{
  "arch": "edsr",
  "model": "image super-resolution model",
  "dataset": "simulated grey scan slices of phantoms with and without marks",
  "train_examples": 122500,
  "image_size": 32,
  "crop_scale_min": 1,
  "horizontal_flip": false,
  "translate": 0.06,
  "task": "super_resolution",
  "loss": "l1",
  "scale": 2,
  "norm": "none",
  "hidden_act": "silu",
  "depths": [18],
  "kernel_size": 3,
  "stem": "deep",
  "widths": [64],
  "residual_scale": 0.2,
  "init": "trunc_normal_002",
  "residual_init": "scaled_by_depth",
  "optimizer": "muon",
  "muon_scale": "original",
  "learning_rate": 0.014,
  "momentum": 0.95,
  "nesterov": false,
  "orthogonalizer": "newton_schulz_5",
  "adamw_lr_other_params": 0.0016,
  "max_grad_norm": 1.0,
  "max_steps": 14200,
  "batch_size": 128,
  "epochs": 14.8,
  "lr_schedule": "wsd",
  "decay_fraction": 0.2,
  "final_lr_fraction": 0.05,
  "warmup_steps": 280,
  "weight_decay": 0.02,
  "adamw_weight_decay_other_params": 0.01
}
Rows from block 6, named by matrix and row number. Rows with one number belong to one channel. Each number is 128 + 32 x the weight over its row's rms, rounded and kept within 0 to 255. All counts start at 0. Numbers have three digits each. After the name is the row's rms in percent of the matrix's.
# convs0: first 3x3 conv (model.blocks.6.convs.0.weight, 64x64x3x3), inputs 20-29, a 3x3 kernel for each
# convs1: second 3x3 conv (model.blocks.6.convs.1.weight, 64x64x3x3, transposed), outputs 20-29, a 3x3 kernel for each
convs0.0 109:086113149054160185110157113149110130121102137153109114167174161106125122080090105151152141099110110124118120132133156120124143145143142077115149069110187108183188113160146139165140131163133063082127070099129104153186105103130138148182089106123181100099150087130178120151
convs1.0 102:056137145090108127141118100169142148141170199121169161088110078130105100114126086072085120174110115148116129166117133140139109159099088139149116109172129142190132130126118128154117137144108098097116164196112172200147071166166103147112120144102121179097115162110066142131
convs0.1 141:142118095145120101125107098119127101084115094083106131095101149118131148119118122045104202065118167078109088152136113164136100149109105132114151115113138133123118174141174111103128100082091114103127112088092129128122101110113089104146078089158062078074101108087146155113
convs1.1 141:077113134099115150145106134113108112120112131138116137201180166115138142096128096125095114140108111072051087091120134101120158101118152129150131102134101069104096109137132175167147144139158160119102165155082129166082104144112134126104151120082178164136161147100121144107
convs0.2 090:113127159122141140191156138050114132125174161090158128160116095101093137088089139090122119094106105061066096097062109101089124119144156108125114170194121188151107179129116173146145154152134163105133153095146097080112123137127129112076125112090108118161110120110181150131
convs1.2 090:094138116102137172156146171132102134104080133135139181159190151141156146160155112101137163155108158152075082128107122119157155139171103113143100113118082131089094111127132127133061135150090124124125087093105134159122149123124190149115114136121082098135078113140079118085
convs0.3 112:156151114154161116104151139144133105117149121073104118174138104131131137164160155119090154104151155082088141096122117125141134151119127076129157124165163157154120166118122178083085097085074202165184144137147102115145103096118147147137109063099157126117160157168157143178
convs1.3 083:088098098104113159110158145095132116135094073122132115109133114142135099121136109125121130151125156165139185155191179118171159113127108170145175198159131207120125159152101134120103123132081101093156100109161132089114136109115087141142106149140163180100107124111067083099
convs0.4 096:113166180141132139123122154111136143152154135077121117094109140109126134131119122132077156155140182160173153092095115146136133078114138078103127082154137072132111175100114201141123149115138132125146167144159187193154140139099113103085176171136065111097089100095078064104
convs1.4 092:170136152126099105145089139103133163109108129109099139082073127136122109187133119077064106094164154114216162079165173156139102130131113114153148073118128170113112152100093110107105110126106145116063134124091095130118139158113124085144116125205179145105146134152173117169
convs0.5 103:060065105107167155089154098131143196095096160073059109161181146144135111150126114100120188104111176075093114090127129092102112093078110163144121164122143137092136132078142127116162156168185096203168129161124075104091140131078119172122130137106100033131182141139127094107
convs1.5 088:130137112112135137115137106159174176187182153087092091149138121121120128140072086140144132132080159132068129133131130142142155107093083124111102136111132071055066132113157105099152119117161103112143111129125133112095161114123139107131157159156109134139136120126122162174
convs0.6 117:122111077147113066144102095100091109110091118137108122105122133097125127090163112088116094135111102128166130081174135100139142134138133113127131100201136090153130110136143162152106176168070137131151135116131177156141174188111110137122139143078121145166128108106086080160
convs1.6 103:135111111101112119141088110124105109147118142056088111104118083062095079083118104129160148110093156129163149124124132150141138120170127120128110147162169148170150162137123124151110141098102182160121143125112155143115101127104096126092067106103131137129117120117133094104
convs0.7 115:148148120159144141112115114146113072127085070157110137136142129137127101160130097134137078099096077194173111159092171101117156147152111080079119147140149097117145148139136165181149159133138082087136062071093149118104210106067119081096077112087109137142098165183065102132
convs1.7 094:138126112137104084124135124110178133105141107171137100150184159130152114103155149163195156242205092180086097103139145090132090132160120152143126096088110095095114141136131164188149108138149087067111117139163156154165090082117100118125056061092086154115083142117072116113
convs0.8 125:099065133064109232062172174135081063115081105122086086124128147124123131111117110116125118085159140037112131049115156111174175127175143143192129246145113155078135123130141108115125134103083137142131139107094118113118139146124119120129112110078155128114111113139014114168
convs1.8 127:019115106062130093088116097109148166115151139122117080096124117090168131102122080186128047175127088073071174090101102140120117122124153163108123117134115108120121100125145134146149118146160091065120111094114074020091160155149119128154069094138112154127152105119135163150
convs0.9 086:133170154095138129084146084149118092133146099132169202142178146124185133102132098137164227121140189185169098131152171114146148156144172117118058105128125095160143125086070152116127165144133129137123136142144182126131163147129132106065117145118223147128177161093140133087
convs1.9 091:104128118133131132093133081148124149134100107160133087148124164156126154131095100126108090149130104072097105084110122122123113133098142115101131113142163134136120121122075119128079152148135072100135144142124155158119130120082179161111163135066171130087175113126136103071
convs0.10 106:142128128152135154112088099179130158140101101197187149140102127148105140147131150156123041189154100148169125121098128130087119200118141119130133131138110110110115120136124119100089128115109126137196077120143044069123102084112127121114140182100119112109097111141073098126
convs1.10 099:144142119114126132137153137084118102095113099139166110187117099137126149156150196073127168138130111189166129154136137159124142126124117201176093142129070120089140097103113127094101100098139121167121087168136073088111175110110220139148210133123115152141146156194120156190
convs0.11 099:124141206153116137132061139118144180115104121083120158137121127099099116126134167078108086118119103110098073114138131128142148142146142087110110123129104163144104137151124135158070161175085132160191080129174075109107115073070148072043164109114110120183108141182179139099
convs1.11 089:195175142204132100120099115107103091164147169189139134137152123091124058103140121114132119096107136103144162098143120101123137117129070155156102142121107118095184143116093112124101123180131083175193105109122108086123127156127141188126096169097055081085057141133079174095
convs0.12 096:129154140134148121095118167138140091180142095130115110155119107159132134149128110156130126155089056255189147133095178113108197091116142154121166118166151119164134169136104149122099141113132121135108159153070128143138102097181054052189112098181077164110100216134046140112
convs1.12 120:170099123126140108081166108136129156136125143119103081121132126070092095113140115125103039210119055164114103080077126078079134103139135176123096145084086107085073086117119075126133104121113127128113161131143156118101125142145109154175080105137079127179075096182116078186
convs0.13 102:118164148134124112146149138074072041089076073139089124126105105150139130182186152143078011129065051179117121107118142128172167109128119149104110161166132139157120098141135152128131099084153138137148146152148109084098153158143127149151106122125116150082147132063123090095
convs1.13 102:160111105138119107108091067160192143177154132152142156092078134090111115137143139098083067137142126194220131098088124092085125101108128114104050127157095196191129117127101095107090072109106123152110085113088146112126130152152166162099121113081158115162163154114155155087
convs0.14 106:100106148153147179126127131089145159094138159106114185176170113120080077114095068153121109103083101148150192083096099086117130114117179161176190169123181150176207208160123137120119150124129093047071069060095098078092093081065103099093129095103129144131101122144132118080
convs1.14 116:073119131142169139178160130120151125117109151089119131101154183116119177141124131136150115164192082113146097152152140116126121133087122179157174065096123107082100083104121142173166153128123192198164178190154150134121106114113126139114199173136099132123108099138105097169
convs0.15 099:181165163143137090124107051093111143062123140048092098100122123143154128156148141155120132134107064142150080161225131163166148121129142210186152133145154089121167112135174087123144084113099132135146191150099186173169062077104101141180108131127141117083125149160129109129
convs1.15 117:188138116155125135111143155112111133085112125083134123131114113105141142082125146155086109120060043104162178108066167117092123143110089086048073100096082082074064159175134126132137104116145140151101146184141163110132155125130117107132106114172177172094128144133126150172
convs0.16 093:075125162132150174114113188235127083143132160193130112096173174152143097083132170087161199145150104125147183147147165114146142123131144171159094147151118117111154125160141100138166084119140140140148136098075170111116089104127108121146136100158116110117150138106105120120
convs1.16 108:075116176082090113097121182126076050092135187191145047111133177147099097101112123134130120164100135094122165131121133130120169124147103128126112133102104160108084138138133120128132108128145129149127134143092140122117095134186125142113149141180152142172117102145103167172
convs0.17 091:141198190054106152055065080151116104135096133110111213093128141135151179127138162164106085235136079232199155078094098090105116102123113142113115151124152157135176110098144098119155097119148171142135164138129120099100092079089093117108090128098191128120180139101170154122
convs1.17 095:137163211079129162060077125148138154122133145163178123113133140073137149104138151099079074163084060255134068185163163155173185142162148136148103143142119151109108115152115105145124103111129089131141072132149099165142165153198161117131145120123141059024155138092138132082
convs0.18 095:135077090109092092156116100102116120171181135114138118117123132128097110158123104149102128152091119194118100108161149125149131098100118152111075114125122095155138142141129147143145160120115085084125102126153118131124072128116120158201140098152138119117106133140129138154
convs1.18 096:092117147120162172159145134159115160114111127136118124104108129147139128151125133126122116163108119130074118186183165160142155136104122082126135133134136149105116127125110105091118116120084062093157105102176142109149076122135121123146171144131090085095109117143145117110
convs0.19 094:122119111088145148063101142186166181130154130077139148121109119132142135109127130090078091163117077170173168108120122116111166143134164145093215137097166109099150129153156092123110140143126075084135102126197120155194150121183175065118192126128143106056120102104186123124
convs1.19 111:135132151089109139092128104115127181091119132095116120108108098139137125131142110108108060153136090123154122117103095138100163153111174111147166084143147095142124136132144087116145144141133068115123094151164132150153121126071157185152067122096160130046167117128169148109
convs0.20 094:206170076162114090177115095117118162098089119097115097115114089109115086127149112105074088106129078079128120137124132150137121185147133119138093151172166137128140096138118103127130083137146181169090146120058092082041086119143083146152106133103083141113100118148144124122
convs1.20 100:140153122167152064107128073138129149121165146146112150124135140137120150124128104141117100156142103121116113079077158111111141138094155104101118081078114066062112136120169162174163146143121180169128197142100148070085103152174074120186062134230133113101096138177104104153
convs0.21 098:178123155137122133158120070091069102089122178172219209125125107140096091115095131155135131129141170083076145150170172158147163110107107084080146075100159024101144130147145166148138160085115159168191154159171078084127052060122036078122082138110158143140140098121132095127
convs1.21 099:137162103109134100099107050139127122118136104150182169168143142173193161124148128104163132118115103100078055170175151098105149061076148143091122181095177165144187131126110130105114167152109114147139124135127095074101156133118113134129149154127103135127139124151134146073
convs0.22 099:078117159135146162091100115172121124075115122092114087126134184109125132109109073139091106127136115153096084140120107151121110175143145150187170098149148133165131173141127127124136142158136098116173088083125109112144128088073152148144134143176144100153086122184103150169
convs1.22 104:117123129071092109079144155209177127161154185192131152119145163129147178077131189109140208170151173184145084146149120139158138169149128104162139117136161110115169124111097145132097137159114111115169115127166088117140168086111172087105183114128084161157075131121066134110
convs0.23 088:092101109095136155124189145135143118207185132191170142167100134132108169134181198135156084143141148139131110182115111109130122101118133103132063119158110101099076121088079101087126104106128151115170191144156136154170150110063113106112093156167126148171167178142145137144
convs1.23 093:086098165090098170160138244081092066118104083118079068105078096096098120146151160163171098146117106171131132110110121119131121118136047192145159160083099132108076123147171123134093127107122126120142108082080126099079104120144183147114122133093091096168100108147085120150
convs0.24 098:133096096125071066135119107089084115137126138157138103083138130090168158144172184138173145102094118151169173193159131185180132119114138103103147136170125166150095130119166185193174180185141104168155116166157147136142112132121172140098146091059111136163100102099103122131
convs1.24 112:118138149113172125099178113125135117111135121098088100101124155102160159113157118124121106123133119152157146157131072107093132125100126148133142218189141150063054124115073120126100143115104123164134116127145080108114123139122104148143104144120093134116090147171142118120
convs0.25 096:129117133149144157121106083106068121094080123140147220139153135093101132083093091147153154060105255168139180126126126151150135172138125073088125100069140114108121091101099111097130157142163152121083175164123132123107166101177209122122205104139075129113086143113093135115
convs1.25 097:125113079135105080169149099099139105130161113196191133144157149123135136109098065042128116058180135081140124101109089122147116120104085157127113101128092110124129120146104140116092161158158124095100127133128121079067097085078138123055089110112099140152105136215117117186
convs0.26 102:111070113090063101171139151105080166099091070089177113132153108144125093166116104130104072126128078139109130128082097107070094101109145139151220086100161055093161136145098126115096115146138093061058076082101084147160129120125106117163111099120141116048170090068175119150
convs1.26 091:114099079126141108153164186164134118148155109090141110178159128139133106162145127103108095148111139120111108147107080125112119133130126114117161165183166104130114062145173114133145141125127124126083101150107163197121111115097117164130080120102083112097178164165131099113
convs0.27 105:147140103123140087119139134078128069119174158099119133143135141133155139108125108096108133116121125094116091173144135143093091198142138097135091085167154083153172133160140123160177115160138150081092161105088155160104107127114132152135107110095116113116160154152165174163
convs1.27 103:170147122139139118159133123107137130140169143131132113118136133122163168178215119115155123092109081126085120146138130163123121133129157131086115150107145136119152183131081159076028131091139088117111115181203046098145171152140139141131084104099090117144159129126160150124
convs0.28 103:070096161116130139079144149093123108112090134169150159098101094113107123160168143149149082155105051158134115126111092134132093113113081088064069119083081154134142144137178127130146144128136166148202116117136098096113050090092084103062093101120121107119147107087118104104
convs1.28 100:119144137127138149123132162090138062129146129138151147156122142158146111123205148117167127142163088163089081185164159158120097174126097153142101164142132126120137132143111092138111094047092102117120090106118045071103128110174188140138192177144130136128138136129129166106
convs0.29 097:120120134188143109178114106165173159149151159059086102131121096099095084091090103053078066076086055046113076123141110136141124162178135073091100057144135101144129140156081187167124114133128071103122141101083230123071134112143103085122089114142122113073114099088157110121
convs1.29 121:189182093140113094130066081140153201083057119123077039108104126137145112153140119130101123110114164108120166085138129102129104134157126114093136157152118163148087147125095152085086154117077143095076150140135137194229094104078128135132111132107132119174154109102159159088
convs0.30 106:099140146113138151084084128069140190139143153149137153102123130100118116118143116122178166116150168060086140131124127169129131155116075071087098092100093110089129092136109135167115172176147117166179116157144117143112140158128143108123099111170172125093137099100100106112
convs1.30 098:161132150150138195143176201071110153082117163089138200157164160155123116150117105099122118103124135159145141088179158110167169113134197152153124149178128161190142146114086201193098154184119114126149086127161127139126102120123143141155071110170141091090173120113163134162
convs0.31 101:158157081131134104160156151174133131107086107132090138086123155105143157085138131201186184041066140037062116130147161119135127138122109226166151157125089165117093156118133107101108160141097150172179146131155087059080132107126156137112096111096133144174100147114125132117
convs1.31 097:067088083125115113143127172108113106169139154122127106100114126121097106087115119202197153082076133017051120114173161092145148096147127160180142101150127137096106110147143138155123175151154130186183148120153150103125132142149098104164100075149162229193141157149080084129
convs0.32 096:077067089080129084145124108104169166139132096092098060147174112096166134116122101165160123093137156113134187108149148142128140103140121155117154115115133148105151105095157128116160097110159117104138129123131158184185121074080111120134171088109108111155105090161114131132
convs1.32 097:182121093171160155198132189105109145197158064095112075165171126104131132162125144163140157104116171131087113103114190078080126102104135122138131105125139082133160084087130082095174082116201097121106092133135065112110118129115140136122138163119130092136127131142102130148
convs0.33 092:141109130129105099101102078112153095095142117068134148128135123114144092100126077056042106120114125052105135115156173094115132112142129058067101082093126075075087145136101147123117136086121123110092157124119148126113176155140092160171065144121153117148138140153086139117
convs1.33 099:174176134149155175100099100159117200144115150109099129110119124134117156094105085093157158098101131175155172134088111136137136140103133155142104114144153158149127139130151124115093168090145118070111165126141196178161125126180098102186145105141063106132106129102088131084
convs0.34 111:130161135137122177112091129074142173064066095156194192164153139134144110184156120097111068086094144068090169161091064223137065178152112096138124159138112179107063125109103131138148143167169118144159129147148165163105103091113188166129101174143120122092162118114085107102
convs1.34 095:155115114117110086110122086103102162112095160092092128104072066115100085149122086106112118143115182134135182113105123127115089182101120116077130126090054142101061136095054144101115138107149132077042118102122118134080101084076054075091140146124107118101168156114105122123
convs0.35 108:176151133138076076111137178130115085074121130068095090169162174161122079130168135177144119135128115131172144168131165142102108165086051130123082132121126121104109138096105148113127141110113131127142119126117117117118193133105123043071115081073027117186080202191066145145
convs1.35 113:081096114133095142072073100192145179151133132166096219121099081133132144077042138119095098136172159110132092191126163193094164170190155195184192157160160197171171130128139109116125132116102097123154085157128132184118181166184125138126164154149122113071121135130145098125
convs0.36 100:104077059137079071149115117110127119086142132147176126105125098128128121152145152154169130150174152083138156144144155135124134130131131125118086118078088185128087099139187106097156116095154111131140126125143113085126183157170137118134118132159147116110124123110140129110
convs1.36 100:141118124142110130215161173163161141084095128105121102151107114148121109178134130071100118072109107110122085155121128106101131105097180108135124129146138034066122150179141140181156135141158095137154096093090181153151092139129117143131071087100115087130143139182140122118
convs0.37 089:141141131134133118157098107168135246129139169075130125084083135103110123182167170077110147120093136101080127122170123146141133104117101201169154170163157114159097080130136103171129112161126162133073140116117143086076128123136110130131149117149108135054105113087138140157
convs1.37 095:125159147084114119153112125120153207090113125057115135113089063127169154116165147147153165106162146158138148126167162125124103078110102170167173112095119092119105127145143081129130123156169189174126115149118092112083138122089113132137110126114087113034132127145135129140
convs0.38 093:179123133109129145094137104132096154121084111108070052159092107152106086145104080131115079100126087084119110166128112163155185136121113174145113155124161103099144133149155122107128136116131145124126090089140097083155096135143083122103084174176117152117168135122148130118
convs1.38 090:143133137119148129132144145164176191083126165089169122145152122168153143160138138134142184152127157141134156120138125135112137127104103192150177163106129100066111155154160112139130096096119170159164124159156098120149089104133143132156129133178125139074159157058135138122
convs0.39 103:110095111139128129052082097118126106142139099141157181110161178117136135102134130079069068131111098172139137113090122124144111129124115080083068067116113080122121129134149101112134101118157126134136109125107126110088071084037141153099102161127158136156117128124066059047
convs1.39 090:128153139100115120158148186131145093175201164147146135187171152134140139139116127225228211162146181144131205162131142138140099085125145156160146131143169187163195155146168099123198085130206087091075151151166103107122058064133118090126183107165140151180101122127110122124
convs0.40 091:110112103139133132142096099061143217150142170079120214191102053115098101147110059172151093167118185176111093120132145088122175110133151081123112067131148059114140154156133165149123141131135135188165111140151104091090103088114140089103169059060171110147139090119151064104
convs1.40 092:158147112145146118186138145080105136105129143066080222192166144155136135180116097161148086107122092172091087127133106121135116106120136061155153087149148107128176121117120142114101098083125131140151109126164067070103148179078097133147129177132195167142112180099111154059
convs0.41 091:153150175146114117164138169154118162169135136181146184119107110118106120128167186154100064102072096135148151165148118120108106113136079128104113172156131158137110113169098133127095142130107137142092121111106116106085132127084116133132116143098093097147098076080133102054
convs1.41 088:112136109094114134077083107107105104137147121140176146132139131132121103150142119127147124167153129149112088104124120151121107177154161171105106170137128109092111119129136149110116156117171170133096170156159125100117127106146116121147107116101219156137139118124122121149
convs0.42 094:084083133088087139153093133139138163096125143112138167102124116135121115160138135117159123109214127115142079178095100170131109183161101179127062148143076144188094114106079126125076157131122098132174131137145156132128189152122095096134131141221175182121114158148117090116
convs1.42 093:098157172107108164078121167093109151094105114138112114149129102150148119095108105155141134164127119073133142138093081189121074213167068220140147178143127199115089150115080139131141137163086124115115145153152126122166079136133154171165097117075129198133101120110096106079
convs0.43 116:126129115139152126155141129075129140089130132104102105152126149117117174093091149159159098116137124097114140114068095170128108174164147206128089126135146068080104137136126108095115132125136116141155143085118169107088152109087104161155038135101028109237172104048179089058
convs1.43 128:169163129167153172092065118144133161166114201160145204139086131133122163101094105157159153146162133129115143116081112156102132171110140172179156150149133216166198157132106136123101163142135138182123094162097115163130197160234146143168195173168134075108119113120116161139
convs0.44 089:131123076091122096127101094058098101109147110089187114154141158120114123151077097088110076110145091180184167084126129132122150103096156118129152098158201158199154096081130148109147135099152062077122097109121141142140114115150153160142095142116131103151115148171096121123
convs1.44 082:198112101165143131157140095132081143132124129132142156157145127121121123109105112093077062111128143167183205080103154073107189097150198073056042067099120120143157130069133130141116138157169108078091130131188183187204120105101101155160064118160120189151099126131119124146
convs0.45 105:161149142161108130098084113169149129146101076122106103106076090086113175130141149105076068116114105114107121126133128120142095153156118106128148148159184138131147179091064176074083097079082105176124138163137059070102148123163126143188138125145081076090113100135167118156
convs1.45 092:128129068148124075076118116099111143131179142130156109126107108146131148114149138142179161147147116107140131114112088122143116114062118183120080106126096099161127154150089154162091169192140186126130186121105123096091115119107103058058066112110032097111144133162129134174
convs0.46 093:174109120147114140133139156100082097100114187121103135145112129116127106104175120176182157092085132108111131122116138110138150076090118140132115153117095139152134180142123111136135098138094125123091119133107136152144130095095158107112169091110105077090119097089075059097
convs1.46 094:090139117100146125141133158102102127105129131164198168110164118166153143148127133162110147153105114084103116095136163085154121106193133127127148098124153084114149116114147138161114106147096087093095134120113120154164148134117171149095177154098167175178184148119165137127
convs0.47 094:117167213136125142117146153141121118119174230227142133084139161070113134068138174112097082113104095107144110152117121146129086149111077126113151129096119170186146126103128121126161130141157097137125151134102155109115109123125096104111089114138114100180097123168077103192
convs1.47 093:077128165095107126061080128186151031058110098135128121070092173122102188119139187131145171158100174132127142151172103149177127136135088106100165122149135124150110125134161129124147161120115194131154149116118112108121129123157153119136162147128065132179101118149094156156
convs0.48 099:131131109128149090091151101164161107161145129197144153127122157121141131065112105121093141128064090061055153103154153097111091141124112106145113142157155110109105126165185140145166177157165128143121101115101121130101133116088146143074042103029113169132045096115130100125
convs1.48 093:092133126110124166031087086134127091105122148112123133139147194103113130053080071112152167125150142109064115153104111102098101160150194112144108124108126162115143134128141114127134163131151131155151132132151112114153151118161153118140155139147138110127118116144110112117
convs0.49 093:093136150098130105092129135127145128105153147130138119159136131125112082110117074110169208105090140077089145146099069120107075183146119131143091130142110108105090096090089109093107124122146168115088174138087132167124088079085078086112122119140128157155157125105135097096
convs1.49 095:098133174089122154090118165160111123113103164145110100125136121158136123100136111117188157145149167081098135144127103179128102201160148177141188196132167144087149139127152114121156128114138130152175127154132185197199084157155149150174168142163132146104128113108132100128
convs0.50 096:151127112140137147092116120166189125105103102095100107131106144105108123119141118101139132099126123121071069064079129089129131119151112114128126102106130114137159162123139135149157129172156185108133157117143154170184115104108101107115142145112145097124136129105082109107
convs1.50 105:135140170134111122124087102140184165125171164084096083163140138153157145169172131153152110147111106096068142166089085105119110134177190081106113116118158131108138090136112098126101121082088155131140146142101157134121156130100167170170173172157107124167135108126196134118
convs0.51 093:090115127093112104101129110094081099119103105057113104134143094139135100143114085133120119076136119108144149179135147145118112152135119138133157186127152213122143135069199073096149127184171184141132173128132125141154175149189147157193113125121089089116086096093093138149
convs1.51 103:158094127215138167155155141129192199136179162161164120170169141105094073147162135145115106158144139091129125106167127079141121109122102102070047105117127082112129116152107101125140078125105039045130086072092116110119099177140097149101078080088186132162190158190155117156
convs0.52 098:078116063131139126098107136122157127141153120130124083075136146107124137100100120102053047106100099105144098126178155127139145130151094126083147116110180160107111177121126166094094165112104093126107125160139072075079107107059095092077131165126180130188162095177092080123
convs1.52 090:155150162156130180167120132119094148169133111172108068147149150089092079116138115216214239171156145170216154148089086155095112120101109153162118112097139126111130131087125131085146084112140133108108113143130089153160142111118153124149136150115122126126130118099069124120
convs0.53 098:195127130138078095109114148109095079136152121137163125136177195173149118168096120164158082128142113093104073210201150168129146151130189129099087168141137160106156133109115119066137116078085087113129107089083113081079165111114170128157141071147142141152123107089160172202
convs1.53 105:172128197131088108135103105158110117151131147134132140141110159096104156112143179250188097131098102085092082069106115107102081092086097105066084099136136140139128142163169112113084102176134141132168159135182159125160132104113083113095143154158104109100183102060105126136
convs0.54 094:080111109123116084126137077177128103165124103216137111096108195147136144076129158057092099138167171173138126145145140102155144126145137170181134127138099116133096120104118147152147127152122091102146122142149127180140146148141090090091090080061168132203114087179168142214
convs1.54 096:121092107129117135091127173135123050125132100163129095113140133125097130081112117127149134089089138115119132145112095116092135152111101131104146156103085134107100109104122112104155159108141125075107090099081113126112161163161189144104157105136047134155108140149084085127
convs0.55 099:133157117092099087116137160166139128131117128152100096156165149138118113119139150087077099115068086182158130176157142176128103181143113079099123114103122117113144163145147155172142140189175090118114118139112107160121146135145113088131122124159066179158104133104165166130
convs1.55 092:183138164149139130152156159119159179143169169134109099113146155071117138070104126152190113114150170109149151093106163082145154058100130166139107138150155127114117142128150136170095137168118145142097113106114104125124095131155121134124106127110146125135138113069100125120
convs0.56 103:156110116194139141153129118206127156202103109162097071115113127158140147141108139140141107082095112094129177065098095054122145094133173138113137140124117129108103156120120137092104140116099147102140103079111145123119045089079111162176080109130166142129116124120122134125
convs1.56 102:137103156097097115069116114226166065156128082127119091113122109115145122111140121073129115099159158085109136151124115162113163188118146140133131151117108130141139131125146126112155115120148139183111122196159137160150154118092063101112102144136185077096147093122134111080
convs0.57 104:125141141103119151109114129140080098128128124132135089164133107189134075111117138167165153117101125099082092178189117119148111088128118079068102135106146167121178143109161156102101121098118108071113094087097081111143053080097113087078079055063164095095162120119139112102
convs1.57 111:163177183157166161097136190111138145129163174168162167149124117129159135109128121138154170111090152121091098147131127140091062176135109108134160112125144122125085142144147169154154184174134128183196142214150153178152086114127116122111104156131145137110148084113149146190
convs0.58 100:107088149102141130139209184124160130231119092201127143176158136173167143163140114097079082116102118180155135088121094082117082101130082124067105160104144099088095120106090125138112104157092182125139155093130182127109098106182078165193026128121108111161069110129120143115
convs1.58 092:107104110141106105146124122112106045135141030102097076118123079086113113134112100087094066155199124204204092192124211187101156163135178127098116111120135173127121128134095111121113112118144082144102099159118152120066153159108127123142178155143120172136101118169063106193
convs0.59 098:123113104159138123140097041109175183128110123157157189080133130105127124134159116126116114134114116186165153123100078158163159152152155080115097100128134119097163104119065113123097101091100118087099111139127151191163193181127117049056116067041091067058138126118118150141
convs1.59 094:176142108141153132117156128098072083185150137137144106140107085140119102121129146062054070113149133139163172127158123116131085163140133109100135152124159179185146083120058121130143178196173093111064162155181130131178153190166161152164115135161160112124150124118208168184
convs0.60 089:148133179133118177157094140097091101137150103169178166168158125138123101121100102168145121103121102088085086101115137135105184078104169076092083101115113135165141154121119112110145119134169095094101114110089164116097131072108102073114089069150176117138150067122144061085
convs1.60 088:128106059136117131141105140082092104118113123161105153142110079133099061156121107160153150127156129107163166119143211115129142091122130130116072149155099155126114120147143129142143097149141157133101156132079129194169083117122126174137147148125134222201134148135149114118
convs0.61 099:127128209164125127172138127113106135135103121160152148098117116102105105137107114099121186067098181038114152103128108108137119111136107151134156136082126191140170112130121129175164122153168137140127178186130139128067085088154041089189073088157109113087173152093105127130
convs1.61 085:059120112085139090036091129102097108125100115137136113099131094130131112096143148110109116105111129108151193139114146182133156162121139155122124115097107102098118111080133131119138136091109155128108091090073151113101108144156096121142129116145100133112125165108118115094
convs0.62 094:174150081126112101100146169155178140121179155105141111121120128092116105106148132114113098181161141099053028145099136153106121170120114139152172176174123141144140210113110179107105142117140158134118147144120135130130148084078167127118171162190116127109111086053160115110
convs1.62 096:120152146163114108178109120137147123089116128112096102173161155156144119172151122183190137062091097072153092094149138106193147085164085132154160111141112105118076103128100129167103137170106156146159130102123102090166115065060122126073117161142159120097188154139133148144
convs0.63 093:164119073141110127101061089120143093123143144168109119086107123125143152149153164129136142048131160126134133123105129081127112088126139120175129160168110157154143160176148142163138154128110134159141139124073176149117037080073138131080101150084146133184150146174152153194
convs1.63 092:142213076138155104126153079112160113064123122151156142092122112129139161140121123087116145123164169078124126179144111170156135171171185110110139105101147102088126124114134098076120113106136135111124178121117160133125152131117131144134137175143064097121088109139137116075